python train.py --model="image classifier" --dataset="drawn human figures in many poses" --train_examples=195000 --image_size=32 --crop_scale_min=1 --horizontal_flip=true --translate=0.06 --color_jitter=0.2 --cutout=0.4 --targets=["top", "trousers"] --num_classes=[12, 12] --arch="mlp_mixer" --norm="rmsnorm" --norm_position="pre" --hidden_act="squared_relu" --mlp_ratio=2 --parallel_block=false --inner_norm=false --patch_size=[4, 4] --conv_stem=false --layers=14 --width=192 --mixing="cutmix" --label_smoothing=0.05 --loss="cross_entropy" --init="torch_default" --residual_init="zero_last" --optimizer="adamw" --learning_rate=0.0018 --beta1=0.9 --beta2=0.98 --eps=1e-06 --l1_shrink=0.01 --ema_decay=0.995 --max_steps=32000 --batch_size=64 --epochs=10.5 --lr_schedule="poly" --final_lr_fraction=0.05 --warmup_steps=1600 --weight_decay=0.02
Rows from block 6 of a small image classifier, named by matrix and row number. Rows with one number belong to one neuron. Each number is 128 + 32 x the weight over its row's rms, rounded and kept within 0 to 255. All counts start at 0.
After each neuron's rows are labels from the 100 images, of 14976, where the neuron reaches its highest value: "colour at peak" is the nearest of a few named colours to the mean colour under the peak. Only what is clearly more common there than usual is listed. The data: drawn human figures in many poses. In brackets: how many of the 100.
# fc1: MLP up (model.blocks.6.mlp.fc1.weight, 384x192), inputs 96-191
# fc2: MLP down (model.blocks.6.mlp.fc2.weight, 192x384, transposed), outputs 96-191

fc1.249 [129 127 143 124 120 128 120 133 125 123 130  96 101 129 128 128 128 130 130 127 127 104 128 122 119  31 110 143 127 130 127 125 123  50 128 132  95 136 126 126 132 204 104 128 125 128 229 125 128 104 127  44 127 116 127 127 112 123 129 114 131 140 107  18 125 100 232  49 132 110  77 129 128 124  94 174  79  94 134 119 127  95 128 130 127 255 121 130 112 172  63 138 123 127 121  82]
fc2.249 [141 128 139 129 124 135 128 129 127 129 123 129 128 121 127 128 189 185 124 163 157 127 130 129 129 126 137 129 133 129 163 128 130 129 143 115 158 134 166 129 128 158 129 123 126 131 128 170 155 120 173 125 141 127 174 115 125 150 135 128 186 141 131 130 102 104 119 118 108 125 121 129 103 170 121 150 122 153 117 127 128 121 182 143 108 223 126 154  91 172 134 132 173 122 130 126]
colour at peak: green (26)

fc1.79 [178 188 126 110 128 130 145 128 137 241 138 115 134 134 149 130 123 126 185 128  99 133  80 131 128 131 131 129 123 128  88 153 158 128 125 122 135 130 154 128 128 128  38 128 126 136 143 127 128   8 161 188 137 167 185 129 125 130 130 129 104 174 135 105 130 131 160 147 132 153 140 129 128 141 135 128 129 127 158 131 241 147 117  63 121  77 138 127 121 128 129 118  94 145 125 138]
fc2.79 [178 128 132 129 128 201 133 125 122  94 112 129 124 126 129 125 216 255  92 169 122 139 128 126 145 129 107 182 119 106 131 137 127 134 156 124 123 142 148 137  64  99 130 117 129 145 127 193 127 129 195 185 220 127 141 123 129 127 152 186 133 126 127 130 128 128 130 127 132 127 121 136  91 154 137 223 130 212 128  98 194 198 209 133 124 123 114 154 245 168 144 141 124 130 127 148]
colour at peak: brown (57)

fc1.277 [141 179 126 118  98 127 125 121 135 124 129 127 139  89 124 122 127 255 104 129 130 123 128 129 133 126 111 129 119 154 127 125 255 125 126 132 127 130 125 117 164 232  74 128  81 123 129 164 128 136 131 150 119 113 128 127 100 120 125 127 123 156 115  43  92 116 128 135 127 143 113 127 128 126 132 133 129 140 113 129 115 128 165 146 124 127 143 142 137 250 129 130 129 131  98 127]
fc2.277 [137 124 120 128 131 118 213 125 128 138 130 131 133   0 120 128 129 127 130 136 171 128 218 133 139 141 131 126 211 135 162 233 121 143 128 130 138 129 129 131 129 128 124 156 144 125 129 123 158 123 127 137 127 155 132 126 140 128 127 173 150 134 128 132 127 132 132 130 255 114 126 142 132 134 131 135 132 123 129 128 132 114 141 130 140 135 141 132 128 172 146 124 126 133 123 126]
colour at peak: pink (31)

fc1.293 [114  72 129 113  41 125 126 127 126 126 129 128 241 117 127 120  76 119  89 112 129 126 126  62 113 104 126 128 120 108 132 132 255 128 124 130 131 112 120 115 121 128 153 128 127 116  86  83 128 135 124 128 100 128 122 125 118 150  86 124  77 123 134 113  86 120 131 192  53 127 126 128 128 129 110 115  60 135 130 102 132 110 117 135 128 125 126 127 181  99  98 130 129 129 129 125]
fc2.293 [129 124 136 168 195 126 146 125 123 155 125 145 150 128 130 252 128 130 126 129 127 128 190 124 127 136 128 126 133 129 183 129 119 246 128 128 132 128 122 136 128 136 135 125 164 131 128 129 110 128 127 131 118 147 158 127 166 132 158 143 129 124 121 127 129 127 100 247 212 133 126 129 127 130 128 129 153 128 115 131 146 103 123 105 127 110 123 129 128 127 125 129 127 129 128 128]
colour at peak: black (25)

fc1.371 [128 127 121 245 133 128 128 157 129 206 134 151 129 217 155 172 145 129 124 226 129 187 191 163  61 127 152 104 126 135 128 127  74 149 255 145 109 133 180  92 127 128 128 128 129 136 124  91 128 132  90 128 127 102 128 127 129 123 241 130 124 137 138 119 154 146 116 129 127 135  39 158 128  84 135 123 123  88 125 134 125 126 128 129 135 128 151 124 132 102 126 128 129 154 146 155]
fc2.371 [128 133 156 126 127 128 104 118 116 127 126 128 120  25  31 116 128 128 127  61 125 128 142 122 136  62  94  50 120 117 128 127  41 128 124 148 159 129 119 128 158 128 128  81 133 129 163 115  96 133 111 132  82 143 118  63 116 130 126 128 135 153 129 130 128  54 134 119 181 129 130  86 131 126 171 127 122 128 130 114 119 154 114 114 127 143 129  86 119 124 161 127 171 116 129 132]
colour at peak: brown (52)

fc1.287 [134 139 126  94  24 128 104 127 186 128  99 103 127 117 113  79 103 128 126 125 125 127 126 119 129  71 128 128 128 115 128 123 128 132 132 129 127 114 129 127 124 129 129 128  99 131 125 127 130  85 127 128 108  60 125 126 123 127 106 123 128 124 159 127 102 118 130 126 128 127 128 127 129 119 128 128 125 124 128 128 125 129  57 133 124 125  49 127 129 107 127 114 128 123 120 128]
fc2.287 [134 169 135 135 131 144   0 139 127 142 129 136 130 128  98 130 134 128 136 129 130 130 136 155 128 128 128 129 133 127 138 146 127  97 128 138 134 127 125 131 125 126 126 126 136 132 128 127 163 166 130 141 105 125 131  91 140 135 130 172 133 130 125 201  12 128 128 151 130 130 147 126 133 130 130 127 126 131 136 174   0 129 126  61 130 126 125 126 128 130  53 136 129 130 132 130]
colour at peak: grey (66)

fc1.45 [133 126  76 123  85 128 124 121 193 127 128  49 102 119 126 124 126 133 128 128 193 117 122 120 128 121 134 125 126 124  58 127 112 116 120 124 123 103 123 126 138 189  16 128 118 125 126 126 128   0 129 120 125 127 126 128   0  26 119 131 131 255 106 109  38 119 122  93 123 132  94 127 128 132 128 174 112 129 134 127 128 122 131 196 128 185 132 128 121 133  71 127 129 127 128 131]
fc2.45 [166 126  68   9 121 129 132 129 133 142 136 129 166  70 130 130 126 201  93 133 130 131 128 126 128  77 134 142 129 122 129 121 103 127 129 161 125 127 126 129 129 132 187 125 130  76 115 129 139 127 127 127 128 129 207 130 141 140 101 255 180 137 142 118 127 121 155 127 129 122 115 134 132 118 128 122 127 200 115 117 138 128 126 127 138 131 139 232 138 208 142 127 127 148 142 139]
colour at peak: grey (67)

fc1.350 [125  46 127 127 118 122 128 109 125 122 103  41 128 128 128  73 104 115 120 100 187 127 123 126  98 128 125 128 126   0 127 118 113  32 128 101 127 122 127 116  35 118  54 128 129 127 129 116 128   0 126  53 129 123 114 125  50  89  56 125  93 110 112 122 128 120 133 119 128 129 125 112 128 123 108 127  84 127  49 122 127 116 113 127  42 242 120 121 128 115  95 116 135  65 129  67]
fc2.350 [148 129 146 136 233 128 123 128 127 154 128 104 138 128 130 129 122 145 187 129 151 129 128 129 123 145 129  95 132 124 134 140 138 128 127  53 148 126  91 135 129 126 171 127 142  87 174 153 130 155 128 136 109 191 220 127 255 173  92 196 163 106 103 168 131 182 125 162 117 118 131 174 103 128 130 143 167 137 133 130 144 111 123  69 126 130 226 125 154 103 129 133 130 123 208 123]
colour at peak: brown (53)

fc1.124 [124 134 176  75 121 130 125 145 153 117  20  95 107 127 123 140 123 120 129 125 130 117 119 124 126  26 125 124 154 164 109 100 101 127 104 137  76 130 123 145 114 129 153 128 163 126  85 223 128 217 118  89 124 126 128 152 130 152  80 109 122 105 130 132 129 118 127 105 130 101  99 127 128 123  75 103 164  84 162 128 122 114 125 168 128 127 130 120 124 122 145 130 114 131 115  35]
fc2.124 [134 130 152 128 129 130 160 125 126 128 159 130 123 128 132 127 123 129 134 124 126 149 196 106 129 121 125 131 132 127 130 191 137 153 128 131 136 129 132 131 132 129 137  17  94 242 144 117 125 135 128 139 228 127 127 135 137 136 129 129 128 127 129 129 196 127 113 127 128 132 164 127 126 131 126 126 127 132 127 115 129 123 124 124 105 110 122 127  28 127 128 126 125 133 234 140]
colour at peak: green (29)

fc1.218 [135 128  73 133 113 129 128 135 242 231 119 103 123 134 113 130 125  41 128 129 104 128 129 127 138  84 129 132 142 126 126 111 132 151 126 126 125  81 129 137 109 128  77 128 127  97 129  93 128 122 148  74 126 137 114 128 155  74 131 116 221 255 130 114 125 129 130 118 119  59 151 128 128 115 141 125 128 124 128 159 133 129 128  94 134 116 180 149   7 133 106 126  55 129 148 132]
fc2.218 [135 128 117 111  32 129 140 119 132 128 128 172 127 123 144 128 144 144  76 178 255 128  56 132 137 124 123 153 126 128 119 129 146  95 107 125 128 126  89 129 127 138 127 129 128  61 123 212 170 112 162 125 129 123 122 123  41 126 108 136  89 146 121 128  68 132 123 121  96 140 127 157 126 130 119 176 115 133  87 128 138 127 160 255 130 196 126 126 168 167 146 131 140 112 127 173]
colour at peak: grey (62)

fc1.3 [ 85 132 137 171 149 119 117 185  82 165 123 132 137 132 122 137 103 132 132 195 149 132 193 163 127 132 124 125 255 123 137 187 101 128 169 129 106 140 116 138 130 128 131 128 141 178 133  58 128 131 103 143 116 150 142 130 130 151 182 179 129 159  20 132 148 132  88 132 129 126 125 134 128 104 129 156 155 125 131 120 122 115 133 128 165 139 130 129 132 128 133 118 132 245  96 127]
fc2.3 [151 129 128  71  53 128 119 130 193 128 128 101 130 150 131 127 139 198  47 127 126 126 128 130 128 126 129 119 107 119 128 131 165  96 127  97  88  56 132 129 125 127  86 117  99 127 128 210 127 129 144 118 129 116  93 129  69 124  71  93  52 156 135 127  90 154 226 124  92 220 123 131 107 129 107 128 105 157  80 149 128 180 135 130  63 127 131 136 127 134 137 129 144  97 126 163]
colour at peak: grey (76)

fc1.284 [129  71 134  75 126 128  78  93 101  98  78  22 154  70 101 102 163 129  96 104 128 127  72 128 149 128  98  97  72 116  95 153 118 127  92 124 162  25 105 197 104 130  47 128  82 129 135 128 128  35 196 132 105 118  99 129  97 132  92 120 123 127 103 157  45  62 129 127  67 128 186  47 128 130 117 127 121 126 127  55 128 155 185 128  96 129 125 139 126 128 129 125 128  65  91  98]
fc2.284 [141 175 166 175 126 131 130 121 128 125 133 122 144 176 130 129 128 156 137 128 164 127 143 136 105 174 145 129 173 135 151 129 209 188 135 160 131 255 137  83 139 113 124 129 127 129 128 132 128 193 135 190 143 130 129 133 127 138 136 132 132 128 133 124 189 128 168 157 145 190 130 192 236 131 139 181  76 128 131 133 133 162 139 124 127 138 199 153 180 129 124 130 134 129 136 139]
colour at peak: black (52)

fc1.34 [137 131 129 123  93 126 122 172 149 237 142 145 133 133 128 125 126 127  92 126 118 131 125 128 129  99 202 129 158  97 127 116 147 116 126 130 129 155 126 148 105 128 133 128 127 128  17 154 128 128 127 117 123 124 144 127  84 125 109  91 120 255 130 115 109 142 126 128 142  99 111 125 196 127 115  80  66 123  93 196 107 129 126 217 131 107 131 127 169 112 116 128 153 128  69 114]
fc2.34 [135 131 156 123 104 124 141 100 140 129 110 153 138  33  63 150 143 141 100 139 132  25 145 125 149 124  44 125 129  66 133 132 119 126 133 146 129 135 140 128 130 130 140 124 142 121 123  99 136  83 125 130 143 129 125  92 121 125 160 227 139 116 139 122  73 122 120 136 135 135  65 115  86 134 137 167  91 190 106 132 110 121 148 163 135 145 129 147 114 157 118 125 121  40 117 138]
colour at peak: grey (68)

fc1.219 [127 112 128 131 128 126 126 181 112 196 153 126 121 130 122 133 128 126 127 128 136 119 255 188 129 121 129 107 184 134  90 125  26  81 163  26  64 128 153 124 110 128 136 128 146 179 138 109 128 131 125 121 181 104 142 128  98 127 141 132 131 164  97 127 194 131  63  67 199 128  68 153 128 121 121 173  99 123 141 212 127 126 147 103 125 158 124 120 121 128 129 128 129 203 125 113]
fc2.219 [106 161 192 123 105 156 135 122 183  80 147 128 128 128 131 111 151 255 125 135 133 128 148 125 128 126 121 136 126 121 231 113 113 128 128 131 171 147 120 127 192 115 136 119  85 130 127 137  53 116 141 127 114 125 114 129 127 171 129 126 128 129 130 128 132 125 156 122 136 135  89 128 129 143 140 143 111 128 125  59 128 126 129 188 127 132 178 128 137 167 119 128 178 156 141 214]
colour at peak: brown (60)

fc1.150 [112 118 104 126  87 118 129 127 141 126 127  97 140 149 126 125 128 108  90 127 127 122 121 116 163 126 129 126 126 100 131 118 120 155 136 112 124 122 142 128 123 130  80 128  94 127 128 112 128   0 125 163 128  74 122 159 127 126 128 128 129 152 116 113 131 125 123 149 128 133 115 127 128 129 162 127 128 123 128 148 125 143 121 125 123 190 113 128 132 104 111 127 128 129 121 174]
fc2.150 [129 124 143 136 127 145 110 151 126 144 151 136 157 126 127 241 193 132 119 170 146 129 130 159 129 101 129 129 128 118 143 129  91 101 132 136 129 125 126 133 128 128 128 234 142 112 123 132 160 107 156 130 129 130 145 128 120 150 131 160 179 131 128 124  93 122 131 129 129 130 116 122 128 181 129 130 122 139 127 131 128 129 148 143 172 121  77 174 132 181  36 140 155 134 136 129]
colour at peak: purple (50)

fc1.290 [183 125  56  76  90 126 130 128 144 149 129 125 168 133 151 129 140 129 122 128 122 128 128 133 115 125 127 124 126 130   1 128 135 127 128 130 108 106 124 116 162 128 158 131 101 126  89 128 128 144 247 129 128 128 127 128 121  27 116 142 133 244  57  77 131 120 137 177 128 142 125 130 128 132 181  82 125 139 125 159 131 126 130 142 129 122 127 128 178 132 131 135 125 119  97 137]
fc2.290 [211 129  84 102 126 139 145 134 129 127 163 159 139 116 184 130 132 134 122 135 126 153 196 128 188 116 126 196 125 125 131 140 126 126 132 133 131 128 128 131 120 132 127 130 129 126 121 128 130 114 199 138 128 131 128 133 123 133 127 124 127 171 132 126 129 130 127 139 202 109 146 130 109 131 123 151 103 141 124 128 142 119 153 138 133 140 162 132 156 229 173 143 136 211 149 121]
colour at peak: pink (33)

fc1.263 [125 124 141 117 131 107  99 188 117 125 164 130 169 128 102 106 132 126 134 125 135  94 124  50 128 152 127 141 130 124 127 126 137 184 128 121 127  88 130 152 110 128 161 128 110 123 136 124 129 131 255 127 130  96 116 129 129 146 105 183 119 124 130 128 127 137 113 162  33 181 117 125 128 132 125 149   6 147 133 130 128 128 144 150 110 128 123 174 131 130 106 128 133 128 130 131]
fc2.263 [135 144 134 143 118 130 135 122 130 140 132 130 170 133 151 142 146 210 105 128 184 144 129 127 138 110 133 162 156 134 128 128 127  89 124 126 123 120 124 129 147 131 129 203 157 164 133 141 126 105 128 128 125 128 134 128 127 133 179 127 121 140 131 122  86 105 130 158 183 144 117 125 127 128 114 162 214 129 118 137 126 138 161 210 177 137 103 143 201 174 128 130 143 122 130 131]
colour at peak: black (48)

fc1.347 [171 130 137 129  66 126 156 118 209 230 132 143 162 142 143 128 129 128  85 129 117 140 127 131 197 124 193 144 129 100 187 122 134 131 128 135 142 203 129 137 120 128 130 128 129 131  45 135 128 109 131 129 123 130 150 128 127 126 112  89 141 255 128 129  92 217 129 170 178 151 127 127 128 125 138  72 134 116  79 150 123 149 140 172 131 109 134 130 133 129 127 127 126 132  87 154]
fc2.347 [127 131 150 222 116 127 141 103 131 128  61 143 126  59 100 135 137 129 127 101 131 128 129 126 142  84  25 128 128 102 129 128 127 115  79 140 131 129 127 130 135 140 136 178 136 126 149  95 137 120 128 129 120 131  87 127 107 123 127 128 130 126 174 117 117  62 126 149 125 145  93  84  96 127 133 145 109 130 128 132 116 119 156 207 136 137 129 143 117 144 124 128 126  51 128 140]
colour at peak: grey (68)

fc1.258 [ 83 119  96 132 185 128 127 128  50 255 127 124 147 131 136 125 129 128 163 127 132 130 125 143 128 141 127 122 127 167 111 156 101 151 117 131 130 156 106 133 144 128 159 128 124 149 141 115 128 128 133 150 117 170 132 128 160 120 124 202 124 255 155 128 147 127 129 138 139 173 131 128 128 106 120  70 149 132 160 119 128 134 145 129 141 133 117 129 177 131 150 128 187 134 138 157]
fc2.258 [150 139 128 121 121 130  96 131 198 100 130 128 131 127 115 113 136 189 130 134 113 123 126 125 129 122 123 115 115  94 113 128 133 125 119 116 120 124 129 121 126 141 122 126 132 126 255 156 137 121 130 129 122 127  89 128 108 112 163 128 115 132 105 103 127 107 117 126 125  70  94 108  95 124 131 255 103 237 127 110 119  97 144 128 119 124 169 148 130 129 124 122 133 125  96 111]
colour at peak: grey (75)

fc1.28 [132 176 175 131  81 151 127 128 137 128 122 152 186 137 163 129 145 125 166 131 114 127 127 150 126  98 143 140 134 129 130 113 130 146 117 137 129 105 141 126 131 140  80 128 131 149 191 255 128 130 131 135 130 111 104 128   0 130 128   0  65 207 138 121 138 121 141 156 144 149  75 130 137 138 137 201 185  68 131 141 228 143 166 229 130 129 143 156 132 145 133 132 127 125 129 138]
fc2.28 [128 127 156 139 124 130 150 130 138   0 153 183 128 129  90 129 180 129 140 130 127 129 116 131 108 128 132 124 125 176 129 128 126 127 103  84 112 118  93 129 127 170 113 131  55 111 126 140 159 102 155 134 128  40  46 132 128 129 128 127 128 146 137  55 120 119 134 138 120 150  76 128  88 136 129 127 129 130 128 202 128 143 172 132  69 126 146 241 149 231 132 138 130 147 103 171]
colour at peak: brown (58)

fc1.93 [127 130 128 123  96 119 128 128 130 127 128 117 130 120 121 116 117 127 121 107 128 122 128 112 125 129 127 101 129  82 127 133 130 128 121  89 141 112 126 123 129 128 127 129 124 119 128 125 128 130 126 127 128  95 127 128 128 131 118 130  10 127 150 126  68 121 130 131 129 196 128 128 128  98   0 127 121 130  89 126 121 123 122 138 119 115 131 112 129  50 166 107 128 131 129 135]
fc2.93 [136 126 137 131 164 122 162 138 122 138 127 132 124 130 150 128 125 132 128   0 150 139 137 131 128 169 122 137 138 128 131 148 130 138 158 130 132 128 135 141 152 125 125 181 129 133 129 133 130 128 127 131 127 137 123 127 147 130 124 141 128  80 114 144 143 240  68 129 132 140 142 186 124 102 126 127 142 142 102 129 144 130 119  62 129 130 130 128 124 125 160 135 134 129 158 143]
colour at peak: green (25)